config.yaml
train_examples: 36250
horizontal_flip: true
drop_path: 0.05
depths: [5, 5, 5]
residual_init: "none"
precondition_frequency: 25
ema_decay: 0.995
sam_rho: 0.05
warmup_steps: 500
adamw_weight_decay_other_params: 0.01
Rows from block 11, named by matrix and row number. Each number is 128 + 32 x the weight over its row's rms, rounded and kept within 0 to 255. All counts start at 0. Numbers have three digits each. After the name is the row's rms in percent of the matrix's.
# convs1: 3x3 conv (model.blocks.11.convs.1.weight, 192x192x3x3), inputs 132-143, a 3x3 kernel for each
convs1.60 089:150192135131162162118104128136136186117129163133128111093100123107124160130125109142078134151166122115139084105136174126088131117142172073156119121127089116098204087086158147154150112127174117123138079221115156092139140143113123130054192109121146161132102152092142140147130128178148154056146180173068113135101187128121163126
convs1.61 090:132154162124109107158136108081064073094107142119107140118146154114122151133142144163187175096108110208089112170129090156090080159098140169116137157073169131163181162116117118095107160139122127148179120051082131172156110109138125161104092081136129129192183169116143163170144104168128121081169111133078090121188089127154127100
convs1.62 086:122095132142206130103134094117165130156116125137157115157118125145155132106097140188073142129126118141096119159151116118119135194132133097131202103067169173157143131137089145128165082133127180075093142091086138146118135116110114152038161096106114085139062116057150139088131131134061171101175126107114127109156130129142136134
convs1.63 115:131146132128140124066120043121098099085125099130081047106150166149153092138111136108082133116083116186150178163114114174115158153120164152131218067106155108123154157112082142141134157130171104087025138051119144087083136099055153138089155126104133110096146159089167110049141153131096088125164114131145119065136106091156154060
convs1.64 157:080145133142130147095140171104133152154093167098130141123108125109150116144132131118153099157148101159064102122127113115174150150140075143122082113142143167123115092144112157127108128117129206112106139082224115137150131097144127115161121110099171094160111082178111140125107115088135163149137110138211090074088074225162127091
convs1.65 100:086136126150110165090117104107157087144173144169106066157134109187130105130118124109106134119195148102127126177179142097148133135112123160090201104119167168157105131124125131046116111137103137111089156201072176129076150128101166123115130143116198149096154097110113160042146136155122113131128141131168142104178132103129123050
convs1.66 109:141094123151152113137165061127096123116136168118126118194117173121119094148145119159117133111040142165102158175139177125087084166159128111110148141111114143171109182155162086068083133126203128139157116163186029066141142128152127139172082102154149128142156131193070109159212118135125099134072145162103153164151132175074067137
convs1.67 086:129158128156161160111127136111094137159149136133089168165171145112170141128117113131142137114142190121111140089150140151162130212129131141111128171114095144182088107139182104133143105103127119187122161128062144159153157161094082167182151104150101136133100123179073141128104134150111126111115112170174136123108094146156182135
convs1.68 097:177191112085167163106142123147114174112079114118092106136126143150162138127206153116097104165159139168188107113141146147124135129152220062143119131200130142150120152106042137133098117157189130035137070140183064127157137114151138120178165152147148154103120164126162138102111138088143175098113195172119081112108114094110153098
convs1.69 130:098143158134122137095148071108126128113118141120164089116157130110089122101129145077149229115141143095143143057159125148094140045174144086121094144204168126128129105131224079136130080195146154166046075147141132154099171084138121097127156130136155085086101096155101130160125094126142127117114127121178146056039133137195075099
convs1.70 120:117144091150130130178107077132102059117131106184131136146105136112114139143133137089132193088111103128157137142135111101146092122129126160145118148146143117146104103078125136140126111173219223123139192125135119037078138115128080116138055101138211106116112156115100092101154137129102130120136146164188180100151086087073099068
convs1.71 088:068098110165121130165123123030135087129168147089111051075153096153112105161080132122151178144066112067054106137176089140117148140140155184082112142165101123124135111155157118089111119077085185093131163200134092077120113122138103139126097104150124105096133122129078123139110118169122106156110135155177152143163191156089130109
convs1.72 093:159196109144069122096117127155135122145128130083158133154142136145157134118119148140127151121139150149113135102088145098105149139081134125099109141064130104166139098140163088119145177140087202118107184156150148101158146148133109145086143158159129115136144144135094144131107118123126125159169116169132119117188156188092076122
convs1.73 096:099097099171102129160098143102172149126167147147096117112105147107127143163176123135110161154166171172129156122154165113117176120147188096169160174116115092152192091111096091151111159117112101122124105152129104081114178115078133135143129100113130103120117094120121115092125136128109132149127140109085153104114084120128128114
convs1.74 091:089122091142120139155191137097076126093082133120177172126147111141176128116156103125126136096132096160127109192151092117131162203106122171125035117151143170123126140134135163138133088105126128140164069187185075130109135128104104132097095116128134087141112101122105043159131116140154156115123143115116172229086198174050098155
convs1.75 096:146117092075144132155166122168138122095101149072166116117145138184136100142125137114121148171144107098159102108147152113130116133141112128161122115110135151180143140136152176081127137074131112119177134214092095173145086157140096157091124145161087124133165130179115158124135130110142138095137092093082063121082149111124071159
convs1.76 087:091112171173093118108164151119097146130118131095174098140207140147120094117136121129136067099128131117172124133133128120120151182148170187166109147110100108130087142099127091098142123120155102131133139133182156174107065115135089096136097101141100132118149103124167132075141093152139102114156143157120113133143054121145160091
convs1.77 098:153112076119171108141117104109166131118202087166048088117119101152146119133125133115175087127156127037186138123093147126107125127096135116102114168142118162182095103096110107133140076134101186144116113134051047112163154119092122144136119184131171088058061141115157114108063114123147095115080086102166096104127100106066133139
convs1.78 093:148107123094128100144117127116155107139155108115136084165119111149156126118160117075112109078114190123095104100109175122119125115146133186131079141107127153104142079139132061152201095112143148107090148162099157123108139126125139166116088157125126114077113148138104104105080124136104141153072116111092120123204134076132047164
convs1.79 095:123107193131162122079097097147216131084225096122092108084129078123165140132153135141108087097082156081154136159125149080153128101153181131120183143084135130097153141146091155156120095148093069135089135163102145112053145137095156141157132111081103129085159143093103178164114074100162139154115115166054096060168150071132182086
convs1.80 098:119166088139133104147109095116118049151120128051146159131109133158169141127126165081136089143214153102166127076160141131119110068113094164149130071088172218143139107177075140124155111134119113161188127191082189142175094171167173176111081151090187164170133182104159130177133189111142113129125157155131150177171212152151114147
convs1.81 089:177121164120095152086151126133105100092200171083194147099085160103154174096141114090129135127138106195079096071184107112142109118125127165128126104128128150106133081087131079109096176106162123139138095186177119126169178108150105137104131117107116120078112150148124105170105125083110141198131103125192126101118112195072144128
convs1.82 117:123083111143126130181146174083127094146151166138150165152125073112120142129148104124106069157084138157140091069115074131130093175201121098150158155143098128148191109074036156109079227181145160180147105095108107063150108115112130151144123093139169118170142122166129040173124111107091108158139117142150142173148130126101070167
convs1.83 104:124123095166127156178134130115132084162183144117135133120143118122092145144136097157148139165126162140127098169100101165125093131134096149122139088123123125129117142114121156167127134157127255198127135098096115083078158109112090136071087112159168104111128151128078112137141165100099101116151109124189140154125079111089068104
convs1.84 107:167062091112126093118135100122119089133111065123147060110135136161120089109131126052140160092107118130174168096096148052161111096126168135077069073095139166114142057201112071134168085171121071135041125174116080097126157132158139119112082178145152129115113115133068135142137124106105100162051162125131078134135140116087117115
convs1.85 097:127138139129142155190103153113105111159140197131110128161162084092179116166090115114173133101126137132145186139125132171175133140126151168159144172163128190137128123109123059087157152148140255135114169186168144122093154143094082110125112134140124082078112209134113099077203160130083141152114184095255158120126151152078183128
convs1.86 095:053100132157095135101138194134161143160135104133152135104073119119167109113124161117136184141168123156167136092124163110175190092166078153142134113161134144125178044142142110122119140147159220115102108154118175142118133072116035107106167124172163088113048154159124129144136122182163132079106115136178138060030155119129075112
convs1.87 094:157157109155106128125097119116094152052140126148147119076120106145153094126168079027155131079148103113152140149188159141092125107123101152123148161145108103161143143140200130167192056082074169145098095110046160050169101086076143121140088171120135106078115144114155122137110145113111181121153139126124100093125159119147102174
convs1.88 104:057076072132134130187124087080098102125189135121150123150126141174098094119129125151158204076128132116124162153129152159049114176071107101127150152092150111121179168082153138046057155089193122124120169179108112155121106207099139135120110094131101158071141147118114112124182159090145103128118132113116074140130131136110126115
convs1.89 115:138109149168178104165159114161117126171173140032134097123080141128116126131129118110138168152130205115076082112131138106130112127161157118115123092165106159134141116093174134162149067131084092153085117147108144135160174134092081128121115147174197179101125084107131165140148166105134071109130129110121202107095116107124167159
convs1.90 103:126136134131124136103125152132122122094088090135135131121142125166144111166120086170137107119186085128116127134192115184153109082109090046135130097108096099102116167142090124138097148167077109105096132161091206093138147124152147137058152111127092084127125119163120138110100108136170161087186143139066162152134164130189120146
convs1.91 086:108118103112045167105090171121102072084111128130126135158147109114132131126167102151150124160181118130104078102150146148111137120111137127097095100119120118195158137092141150177138110142100135103102138108107069100137089154127113133127154161102086164112120137096129111055107157156109153101052124141143115135123131103108163157
convs1.92 092:153115080126119131107093121096088150137097146113074086118117111135108139121126141131164086107113094119126086086127116138111139102097193138103108156125114145142095114126108115149136135095155203161180116163167098122111141148133075121118102134169089178126136143090096179119101131132079103146095163178159174182137139090063143133
convs1.93 091:144139123105118132119141155084121168159234115123148145136152133157122177135118144085141151126126131158106124124086152118115107169125156097158129094088124146153178095080113116187124130118123127081145133214175126134122119093112132130120068142108093136109088182067179146145121170122125126162162107138180112110130188134104110156
convs1.94 110:146133078121080114157163098115128070116164154133108089118146170121086084170084082155172112162146125097108109178115129130146080119124082097099092076138155108129150147147105176134145086085064092135153142208101154096108125115146163162107164081097119105132163154116209116107155077083169125141144124084084141140160089082184107128
convs1.95 101:100095129146140142131140111134163133129104113136120085168124157126122148139168148109106099142125078140143096178121111202093130127121105128166120120124103169164099184112107121112106127103111061127079095137154244098174144173165141058124146137092139138139157111086161115171134171109153110120152175056098168114129054149251117094
convs1.96 114:141140143157139083076137154177140102118092080108107117131136112144162116148117134149130167168168078119182134056155121154151138087128135112122110167133087114095141152152088165139076151203113140128042106080129175118152060141148127117127140142130097126107095134137144087141075117116090167124159163117078113093099140169166179183
convs1.97 095:154170160126128085122105147162116172123118117097114125160148180113149125163127130172083049138194131109140143110166153119090150171142151180097142198138124125119128072172063090142102083043136080077100088086131147139158135079076158099127102206096175130151101064087183199108152133155126094171083118079143060211139117184188185122
convs1.98 095:141057150135117152138145183071151103170189103096145123128136167109133121148174147151147125129146149130161131118136168105120135110095130130128160132100089082087143070083148119136184148182123086125098143176142069136153133109096086063119042119065081130151071078085133117141130192101167134166118156154102178109110088106086096129
convs1.99 103:141166116116182120123137106150124085140096084156149089093086143122137157150162168102114157129131113161131130076106093129114130135121120058167140133138131100082079087087224116131124142121097087173101108123112057192079054114105159135123099079142128171145146124069071169117093137137080096153129131109103137124140163107137089112
convs1.100 092:208120180108094091140090166116094187063083165099205170144133128140133111114158108117159118097126118124161066135158115123087168127142146156151158122150138085123094086161134084128090104166196178091176177140176151192150140108087128144134149151103155159111170114082122116141139111112129120116122125152162112097166108101140189194
convs1.101 090:139172087162140115119101158111077056163134155096128115163137136152140115150118199097106102183106084174188158107085132179147175135115166165166162177124114142135141159076051092171148112152192168125127162132090119105068124118122156159055109131129162151169131131104114174111124101127144197138152163144066164138128062067133089134
convs1.102 088:131110118165133186120159111172167147124220087101146141126122140165068186145093174094061146103117152149122105152117076098120158128108142141107174126143150099096108107132156183156151085110199111201164196131120174150141167144114149133158039155084135148059153174165100075040172123172156098126137110141079159133096124109153169125
convs1.103 093:098094061094108114130209077084098069104122166072139127180169183133106093105116155153163144161122112175120133160150138117136156182113155108088110159142140113167149096069128133134128057100181115148107146111128114088115114155147086108065075094142148129098086166121126125068120131092099141149076140156100124150111122104114097080
convs1.104 099:156134130113117127077129097097142104152146143106114154158150114066126135159128114118171146104169111075132134135106111092159115122142156141123039119121095128200131109224142145127167047091093174056084086122146106138087115170142101136084106175096089140126072091111077169108155104157119094068144120140083079135086163098159037074
convs1.105 104:068176143109096160207118123161112082111129128128126087107124119134108132159141145127132091114172141077166137108180143096091159170111128150170170188074113169121128123110112111138187062106162134045163186128034092153117161127119167212118046129136107128114114179112128116105152106136107132160138186151124091081204182115100141116
convs1.106 106:117159074134156124169160158113143087172151125167176122130131123131125120090123143143122109166066095172131072137090107167148129183118136136131111127119144091165116153131067206125083210186094172142094076187160137074063170138120096121118137103131178123111166135122112079104114153056165124123119131164183204112084132147022045143
convs1.107 095:107133150088148109149130129117118157077176123162139166136147119110128102109123160139119126101128125177110140101157132116121116068127127146120132110179133121132140109100081092179169100145147111123167074156135183113160117133168073112126181133173095111150115094140156121138134102094120149107120121156115121095046139101172123185
convs1.108 131:131151092110105163146100108135161081122149113155117077139173173119128091139131099066201165114130173051163156131146160150095136080136162159112151141089174145129109096163156100158159033122150163064096169138039211138137132181087097133107144118152153153104121103050135164088105132165116142166101094119139104063192115014164134150
convs1.109 112:129123140165089124095206116202065125143113122123184151150116110090181121079140159068143107123078145139109105081102134158132147157186137182124154104144150089131138113165149091118111140174124227097114133211140123120099132136080110161147096117131082087145117189129083113105076098099109118108126155094239073109084190164178125036
convs1.110 086:137095125059100119120117130094097112123144163122102149143110174165142071151160169120121143123098156159133095082110098137126163154157154134157171112113140096200142133102118114176089050146151105137087103156182114167098144146127160187147057076114163135163165135199125120135179126165132136111082119153118140113115184138118134132
convs1.111 096:150140163136142159137120190090117096089032144174181148158149123148096162088106128145035120100093116156132093087128106115074134150085076121136152108157118136147028149111156138101127096160168088066119069093236123213041110133172150080112135149085107098172095123221062145123120092140080078096099114112125075121122100201109189006
convs1.112 097:114137096138151154204160180102105154175151157127093134130117114146127140094136146141133135132109114135100117136132142176135081074105148141144159127097086123091189140098121126169158138208148174130143188164181162097059138096154099125113106106146146108104156119139086078143160149131100123142150148149235102126145151083115065104
convs1.113 121:136155096164120164196172073125123074090111126192166044126147129136115123094109159099145138126193114102183106148105101122161154141131120118120095137126155131139126099138149122169099097142134179089116193112097107185089136094140106128068105165112189125152102094102123143142147154148151140139080081143179043181122116116095154111
convs1.114 095:131114114153149158087139178112139137112082121082111164105116133129097126154158131171178184118164121084182109154131159056094140131142152168138156155115125119154172146171088134141127099148071121171146138083131209061106133211141135161126116119055202148187150095143199116062098145163152130103128105136084156166150147132171046119
convs1.115 109:132123063131171167147127181094154099103137153121157121149124140162181154107122130122113102138114148161113111111107111151116091129121193072183074132148109154143122145130155179057137138130131089152165117159230073089114117112172126136138145091123121120126219101207090116093145110141140144155116088142083112201113166166105095058
convs1.116 092:140135055140124131089099134084140087170163166109117154142118162123110144163128113113175123126090102118169111130068161159134091142105102126141160134158155100145080098116120128129155160152136108182110129170153164139114162147158087111121114136177166135119170174104130100072145127178114121133141146170062230121099151154095144097
convs1.117 125:172137126136157098074178125143122138129139148135077090111119113130142151146138159121170127094122154095122117138111158128118149153084122119135140120177105094147107168143135112107178112147114116110158117155151154124103073106205135090081141144207091103178150173089127154144137169087134115115101143116040106181103173062179131172
convs1.118 090:126124131101134140123168123156156132095157118114115153129140112131091101060126137135170112075132126116143209141156149072125119129092151124149106129093094077095061123138091155163162094183122150136118151150131157081160176105107100150124135159145151136036124146138092083152175122120126108092060135083218162109108158097126127131
convs1.119 131:151123153079145113149096170142153140125100118158095167208105121139159153097136171177130098136178127102092134149121124062145170145139153140101085148135170086139152147153114111139140105120117057171128188118157093095159085179120160082101116155152118152127139092142100171120143118138147153155062118122059229125205067140063162152
convs1.120 129:105130094159164137038051123124143139127117112117135171104131096074090133126123161070163145141152078175121139112070111138110139109137122115099124099169141147048104098079125118148098173186110215190094044091118121144107113128096158076113159147198094157146108086118183190154155151122116113128157100134110167088077106165150211126
convs1.121 087:160139136118081107045106155170153076123119168105121119144148138129081137132155113119101119163114148146122100139210115100164090146122140107132134106104107044067075101088161055140121174105138092103102077104149135118145102106151149129123121111140145082099068147173133158114140146119138109161100068118081126124168107071138122127
convs1.122 092:178094158173126156151121083136175171122102116161123107135137172137105078158168133094133130098164107067129165159112112139120099102148186157170163155088045168122126131116097168095152078106156131166171085106134120029138109121135128103156136079113182114163118144129152096142160126148113135100100132161167098166120171155060091130
convs1.123 110:155099144089167102160141130100099096124174121137130145120144110162096100179104150120138144087113172112105151121140165138134083140130098106114084157198186127111163171132166109089139115113147032190121221127083120133203102187139106088104095115189124153140142107139060133121147141129126102128102098167065212111201118113132141205
convs1.124 091:074073113135083117147049124130078122139170129177159156216131175117169156146141138080140182143176115147140119150115110134156108150126071142129101143095134151112151112172163146130151128201141123115110237238144118159123124110081139135164173156084122145130185192142124145116188111111145178156100159177110125106143188213116144139
convs1.125 093:099119171146133087067125103134092092124166161095110123131175173113157171130140131132127096096130146131159138157140118180150147169204148102149093150116145157056072134121098151092148162139145139073164160135080159096156082073148111184146099110107177120122137135035139136123117136185145137154125123173167135164147116104157061105
convs1.126 096:151099120111122143181135142118155109115132168120176110102096137148132113136135171136122159090127126147115136102111136158091079128126111105193135141142132167124152171117166160127100114094165076118127162171070075158074067107158124140179148161138106143108161156173100159167116111148073122119157148142081081120127129113041160108
convs1.127 092:144099154076105127125163126123116154126077126137077128145127119116122128152163106087120106165112118132106177113152113110084110195172121054175165140134153147134188155117100183169153124110125141114064169106107100174138132134140092140090094181082140161108161127114132117121127087134150140165142129123200100092119108122117094113
convs1.128 095:127131193175131135165110112069127098094101111149077142149122143126153111116123134171171142081180185117113180157164116101111144164131172118141114173123130200104179156139167119037135133064128129152086145127100143118128157164126151098099104113129198122092177061136133106087140135131106107154161124155096059118136114127102091169
convs1.129 091:180141047163110105134154159133171119103129148104094157112134158112105131149119166095128145136128142135144120173136096156156116133139138130131130127155096162133182121101080145119075108088079120156113127171207133056161128092155145105210059090084064122123135109168120090132145103143115121162146166089086107150085112131183059099
convs1.130 091:136150121096069088147143124186127128109127121064107115126180126134070107152148119079092131093131122145146146155139100146154101148127109143129084086166131090139103162124065135140096154173114183157135080196095144151078155182136133070111102115139132144187144149136123134159132106133097095070164131129119161151115118125170178141
convs1.131 109:139130112178114138125093116085133095145205091098108111111095125169115107142138158114159174123115139161100104099120118169175112152149152138168148094166143077083127135135089098168146158130091116081109122115086104107107138091143112204107101137123068121118119074109080164098116081136117148099098133135179137105103173092045103119
convs1.132 110:152142148133151119140138179146135153116135113128108182134134104146126115144110122143106109103160122135156093100161111112127117105158101117101124082143099182169054077189140103116162136117086097137125087142173108114143123136127133104141181158135106165069132071170117140170108107122117147153151092152099185035162084173170125156
convs1.133 110:141087170091089117164125150143083121121129132150133127135152063142127146067165109140140151127131119132115074115142124094117140150084127176214146136182036113125109133132062179151099138147020082128097143166188094140156162147129123110147104146107132124123119091138110170165143093132169117128122142110124177081149118178126159158
convs1.134 106:163142161113131076170135072161081131157097098163151094181134118165117063113162166101117163161115125092143160141076116073127128141122142096120109106163147064127124142103105125157159150155123134133108159115125106084067160150148148127128065093116168148097168076130113141068162108195149070126120145104114140089170091146070079131
convs1.135 082:125127098149166078142098187130109076165082117083101159162111134200133152082106106175145157160111084121111177139109100154127109101143131116120105128054135150149089167074128169090080104172147116145088160187118098172132120128106162170162118173089077166110190144148120173135153110129117126145128146120119160044157164135155148103
convs1.136 086:152105152075090110138105115108116139130119124108127144156105103151149149144154119083086114095123131136172179153142118151100132096130075173118142120142064103144143096109130114165181104117051183117136146193062144203125140097129134090177119171077151120117135133102117144151151153134164132102122145093147148146097179118093150131
convs1.137 093:140158110131129104144128111109141112146175183065155122110153156124136137137122112113203143110123112180084147122145138163087153098148113146149156117146184083098150105147158209087106188130192175121118156215073093136110113133095160118116185148129119157204134151117105120134128139123141133172072085111110128128114157080147134138
convs1.138 104:142082114121112186144128107094107134099183203154078135184150136143158091067107105156165197133144129092130106193113136115069137140084126107125141130141141121174072166074165082123125155128158093131130129113124122077076129109119102150160132159132143138115129107156133112166154132160101144120097121127099151119164109153064089073
convs1.139 089:212162123129134117141128123111114079179152099124064157138148120130118100160099123121117113153073078126135197177132121159123130108151152056142086153100094137158128120110101082097162110127166112100109171188068196143097084112124115141089123083089146067067129176088084097189162108099119173087175189156166076102135165148105124171
convs1.140 094:083143182142110143092109159123149107123160127157097110114127095152073099113197146127079049109201118145163123094154172070114160113145163150068174139105158136118093111159090129173155133140133079071099177123158132109097079076163172148158109140124115105115089130123106120128118111086112138174138124081099042094176101085197190094
convs1.141 093:169102106103108095129135179156150156125106113148073107119105145170168129170162169154169156151067074114143115123153097197136121195101124132161113110116205118130117172133119155091139106124142152175096092075109116056013165129178102103177117093141117113139115098136106073123136116124146112112137116101120096134141112157124050149
convs1.142 091:170159175185121097075085111073198116168097133101134126159066143094108100140140153118080096166131130178105128197156106107088098101121200141097163135087158142093125097094205145108136060158148077238117129083133077142114128128147080112140112115144130108120155178153101141108183128106118121084126127122085232065148110159162127105
convs1.143 125:077148142088132149106109110124127182152110123149118143140157151135148112106120152159113089155164112108143127129131134111160140169167157100108107139145180126140131194169087110182087116149092110128133215093145039104184152121191127079089108136164163110230108117209084134141153092125178132135099109132155116166189081101087151151
convs1.144 098:174133153118105109108137105082139120175159158111176096140186096129073094153123133158111135151109140104182090136176089122150078115119078125148125113137076109109109139133112080129139137087077073161134100192175123083129149133189139090166117105110140138068145140125181110113121157154083127094126117124116193089138136145129144101
convs1.145 102:155093138156129105102136119174143105154152165141097148166133130146118134137070099124150087109175122124144125188095061111157138091125152161130060100106140110087103126114118147154108126115096080218131175146165134075139190121114169146125128125099133089160131080208097114101146158134165115077083135071091208124181049146096166152
convs1.146 091:179152125106154147098101064117124101145170101129123131107124126102077164148145170178087137129162118111097142115170157107121125139130142116132158112104125112145106157096150165128117113148198128115122122193128114125145129090124101108123119105122178111157175101177173152108129182171168145129129126115103086148073128095159163172
convs1.147 105:110129125125162145118148153078098134147166131147121174116120059130096145159168123094085092120172129165154072087171089155142146164174159124179144102109130112180078128095044128163090160191130078175155128164121061078118210152123089116151107096140119128088111095108162103095154098097137100086136140121189166133079119130094071117
convs1.148 099:140122093114126124145153113142105075128118129146147097140133117162117097074128104118132064168164159165145080078128150182122156136126130141133145095147087131146119113124093161177114132098153054108103138043196152064101114128144175074137145115113126124102194057214114116104134158107116121129143148088092115124195088176148118070
convs1.149 094:154136135139146103148119127059163115206229149143142085150154141153074097137145098125136130119151106079135114152131101178132154147124066129123159137150101125120079110085102145127163180141135111142103149134109137102163115187160124067089106074133125174157167143108103142130172126123119091060100118138127157110142123140148130192
convs1.150 087:160131114120165152124109097090136100112186180127161145176134128106131154127158136184139128172177147136157089088130136119171102156133116122139124108149125132066148120145098134157150118127090121137109132138148133146141143113128105113109127083130119134178157152132152076126114102096173150114127129119092106103222088141150134145
convs1.151 087:172162157138122123142084098151090094143159149099096108078112138163088091167128162130137155102090078160154126169125154155139117164135168164133074205107131091114144124124090121151116223145124064109126099078141082153082122100173135147182153179118122092172178138116143116143127129118136127120177145129077059105109137133052118122
convs1.152 100:080112114122141136168074119129070139087122131144080145123149088125061136055151166122176152138143136091145186097110113107116128111124116190131107183117112082085144061185142076147173064128156087167131190126100137081141146143152105068138094155172082112143132077112096130135081128124083128129084127180082160147197116098123110186
convs1.153 095:091155139164119143082106068052090183100116150123069129176165068116120132074121137098084185137124175114117122174094058140165090165093160136121080192137125119165047105105130152094128145101092111136111096083145130158125127133129122126120161152095190147075180092174135070117132138157044075188140100176099111125139107103091147140
convs1.154 092:135198100144151082080149137135176100156048140105135126094121155147092196112116156111103120130144111107114117162163154086176163118130136114193174158169124143152176109151117172138117139148140123089091189127102081120126109028153113109167131123092114083106120119107144111060122139155166108148149174112106121140139117166147168151
convs1.155 093:130070135136090119122165077107149089147223141115086157130161119080107151113142080142109177137112108150162163087165143084118133157154083099123093170124117129114096132127180173129103180129160098119060132137120141131150161120133111144156127113167112144100142091108157066108116145180133105142131107140119115108182076132165104144
convs1.156 109:144142146155157122140095116163113154131170158106110170098175125133120119143144107131102070131109138133134137154105122109082111087105188127121128136147130079123084138122144082118153084148089078104153137110097163121097089166167084105161144136156059206182138137159170144152096156159122137156096122072052127153094160117136149184
convs1.157 089:104120124150093142076123157103132094144202150095141098134140119136084129121149140167165183117167159119104098112120170168108144135147132148108130159074136128110113117159132148160164122108090138128119119144111133108111087102071068152121092138100111089123073184102174183119177190120133110144097071129157145102153096096075211150
convs1.158 088:073148093140161173133212167148104089211208151145173140185129070111101116122126162125167157166177154161128152156162089058127135113104119105117151151119071067125099117166138090139105136142143144177126117180133115094110167086088102093170094077153188094083174117089113098076167105152118131110106130159176074168088118124078075053
convs1.159 089:138071120171093115096126161159117131142200104132184067120121107123151128106126149135128118124096141132095126084167097171167075172162113138168128100088110122088117089138106132153115107200112235124153149182139081115084132133099086177122109101097114114091128184092193104116099142136112143140140099098191101064081228113110126152
convs1.160 094:129146131134123110069131116148212144127103109072114073089123112155141119171158118121160061222145079150123155084124122118122133107153098149122157128068155106073171114118116123171191058096123131101188086180109106155107148124106085138117159144115082118097159171080155170083112120135110130117119168067144128190105157094135112133
convs1.161 094:106148108112149112140150072132133131146104144102101100113091118060104186141136140163120130167105129100130109102092129132144106139102159104169119109118100100158206148137093174116144168104128166161135105093139097086069086130116124153168180126151116119103119102175153111103138134169105127137113141136117174122086170128106039117
convs1.162 082:111181165137123142120090154093112096093103080105122085114129124148121115117158107146099106129115138127158150101125106154176086179105123141107102119123108180153100148093160122099095156096131122067126170110099089144135124113149136108146085143078118161136199133081172163111113101161114134100071133179091171146125144110125110160
convs1.163 090:157120183130171082171094154116126118084100066203081071166112095169143104111085114078105134145082117114101177176137162086098102131147155167145083089128174117103158158097170142168122088080122072123130096180077154086107061164125113155137147136125152110157115180139109076113122151127147091165116107091059120171194166086182023154
convs1.164 095:063123106142124095150168068086148093126112102114173117183165087068157124194095132181091140143101140076104143145138163125080036201122119152112116176123118136112129143055170105118119080123130119084096166045081072138137168115105131132173112130142159165096122117103112133131172154132080150119138125121142180134185117118133148094
convs1.165 111:102149192112119148153113088120123156061123113158129054131124173119092111149157161077165142059177116144143165126116190107137128120090180135129121136139092074122126089120164084168193120110189146053097186093082119148105127131104149116103089166178198087083125077115147225122105115109127099113140149139157061049180131037161150169
convs1.166 089:126063084107107128113142110096105154156198097085112116177109163129143157114123085113104086151097071103141126148166092105106101080119172116145132079069110184041076131137110129153114115163136060144064128205135117115170079143111146101112167125079168150125123119124141154078117157132122170094110118116159143144118120149116077128
convs1.167 094:141143161138140120158110149131124068141188123120114117077137078144168158110100115109117073162180138114142112098165178105137124103147149109120094159125155133085099151094137143120140114076122179137173187192076181084054130123126131102142096132071152122140120161074159135141126109119116167172096120121212173132157161134151124150
convs1.168 102:098147118126146131132151108104136091133112145122128117130129125173124116144142147151128113132106148140103079125112115104154099116156091105126170125095145139139172141128111177143104132098108158134142112053130201163160068133153068077130148119148103105153122087154167139159124120163118100133099154138132122118103109120196140191
convs1.169 110:158152086166125107109085132128106133136110108150065175106137151151126135121141099135142141132130096110149133138097117125115126121128135121133119123180150151141102102147104127148093140102139071112161114145097115190109100149160062135138139156108078130116178091172130085114123090139177096171113129171088131157121123104162194101
convs1.170 094:151122158106131105093086132085139096174131143124105145139192125114158129173131120118103096134090137131150134144077117128122116154109123094064129127124120124129152104166120139137143140149118141132119148169118117095122111118158130172164094133112129053129189183158112151112128097129133137124117109156123139088085195144089094072
convs1.171 092:136117094139106136178166093144141121157183079174109099165143138105165095135102218110131165169080110152125093113182119163167121150132149126096167080136126113086075130117176185088088158072147160125104140118173149045127118133140151147098051090116174078092155114122085070138167147141096097118072114164139148060177118184111069147
convs1.172 098:134167108088138138121092089160111096149082114121162137133135119168140100181110128072101141106187143143136073116086142091134167123109103150148128109093111096088133101066173092138107184117110098091120097062139132151061148177155069110093127176124091142140073148116175113141125108174093126135145133144137129126126138113112119105
convs1.173 096:141095124163156154105103156122140135112117131137124121166094111099129148096137058159140153092162075166097173179084125141133146107109153129070110134169124168108154143142075125134120193123149109090153122116075155164157120107153078091098111162176136142153128109133163126193191116104106134133096136136051180070146112157107161106
convs1.174 090:187150157123100127160180090123093091141097097155131081112085112206193155129120112073188168133164119160144125146122138166090068178105123077138102084118113087128150126112074136121114120159136234122093172109082063134075150125125139091057118130184137163122173156067088090114131118145151138106091148171103118054110126116130071103
convs1.175 090:079165170154142125184146099103141194103153152183100119139118142113123124125147147127090095139105090119147109156173162103079139162122195143189148173011143166137090122132140100110151100145159132152128123137078149136072080135120134179154113167075125105089086177117126142092115126141148162093171123155083081056160168084137133120
convs1.176 105:137135143110127126127060120138103100122112138106084136182098137099106170068133132116126066154132133146127104117147094065099169074088135151135155171111117152083116089105116104161191097069177123062107143104075126134089125130137081098145185119073130104175085103148104129118118104101118125122100096101159058138118104080154147163
convs1.177 087:110115094139126133163146124146103016164119125116081156081105115124096108121145081149153164044149150096139125145137159139114158116149148118145095121132090158156094144115150133140153117142092142147131162148077139181100152182172133077126058124079063108165120091149104118118112149134136126155187118144120127123173109128076149119
convs1.178 099:094107061108153140092080183080158080125122098152121101189160158135149112113145097187165105120121095130134088102127083139129113150160131156123104087132109131112088164062091108151111160135057097174143111140132120127135084159172144117080085156118151134177114124176123134093118117127138130125120129132051151224114115186129165067
convs1.179 110:152107131171122111122193062107211081149221096058130123150096068110148120148085116120163137164128115125162091118126132126123124111123123179112145094129124126142168103093091116174152145188103224181130136243170140135101106131094128198129131146085125083178096176092119098138119094107124142108121132139255112123137242101156079142
convs1.180 115:126120116142151105115102093122135078127086137119133134142162130145139102164100092172200104135118093078099080188177152160125080146095099076109155085130167162163141193172076141139144076130053076133151121072159114163092093134128152113109109127097116140150141107164211099098164125152121149098150091106026087208130086128149141130
convs1.181 094:097135139151135125079115141126070152084175117102084086109120140164123129146147150174150150083055190158120121132146138170094166144060210090098115101134157146190151153094129118076097084111143115114151094181122171115113091131154144092164128158141107181147110102076093118102107088110131153116143110132097106145146107138166109159
convs1.182 095:117124178144142148158090190112119145113144128134113193139126098115128136137125162118098116100143127111132147142099155149121123130190125109142086170162155136069060158152121169112122126147153076079109103211158157070150086181178152107142116105086162138117126127158091143102144117150133155109165166138116160157126179108093126160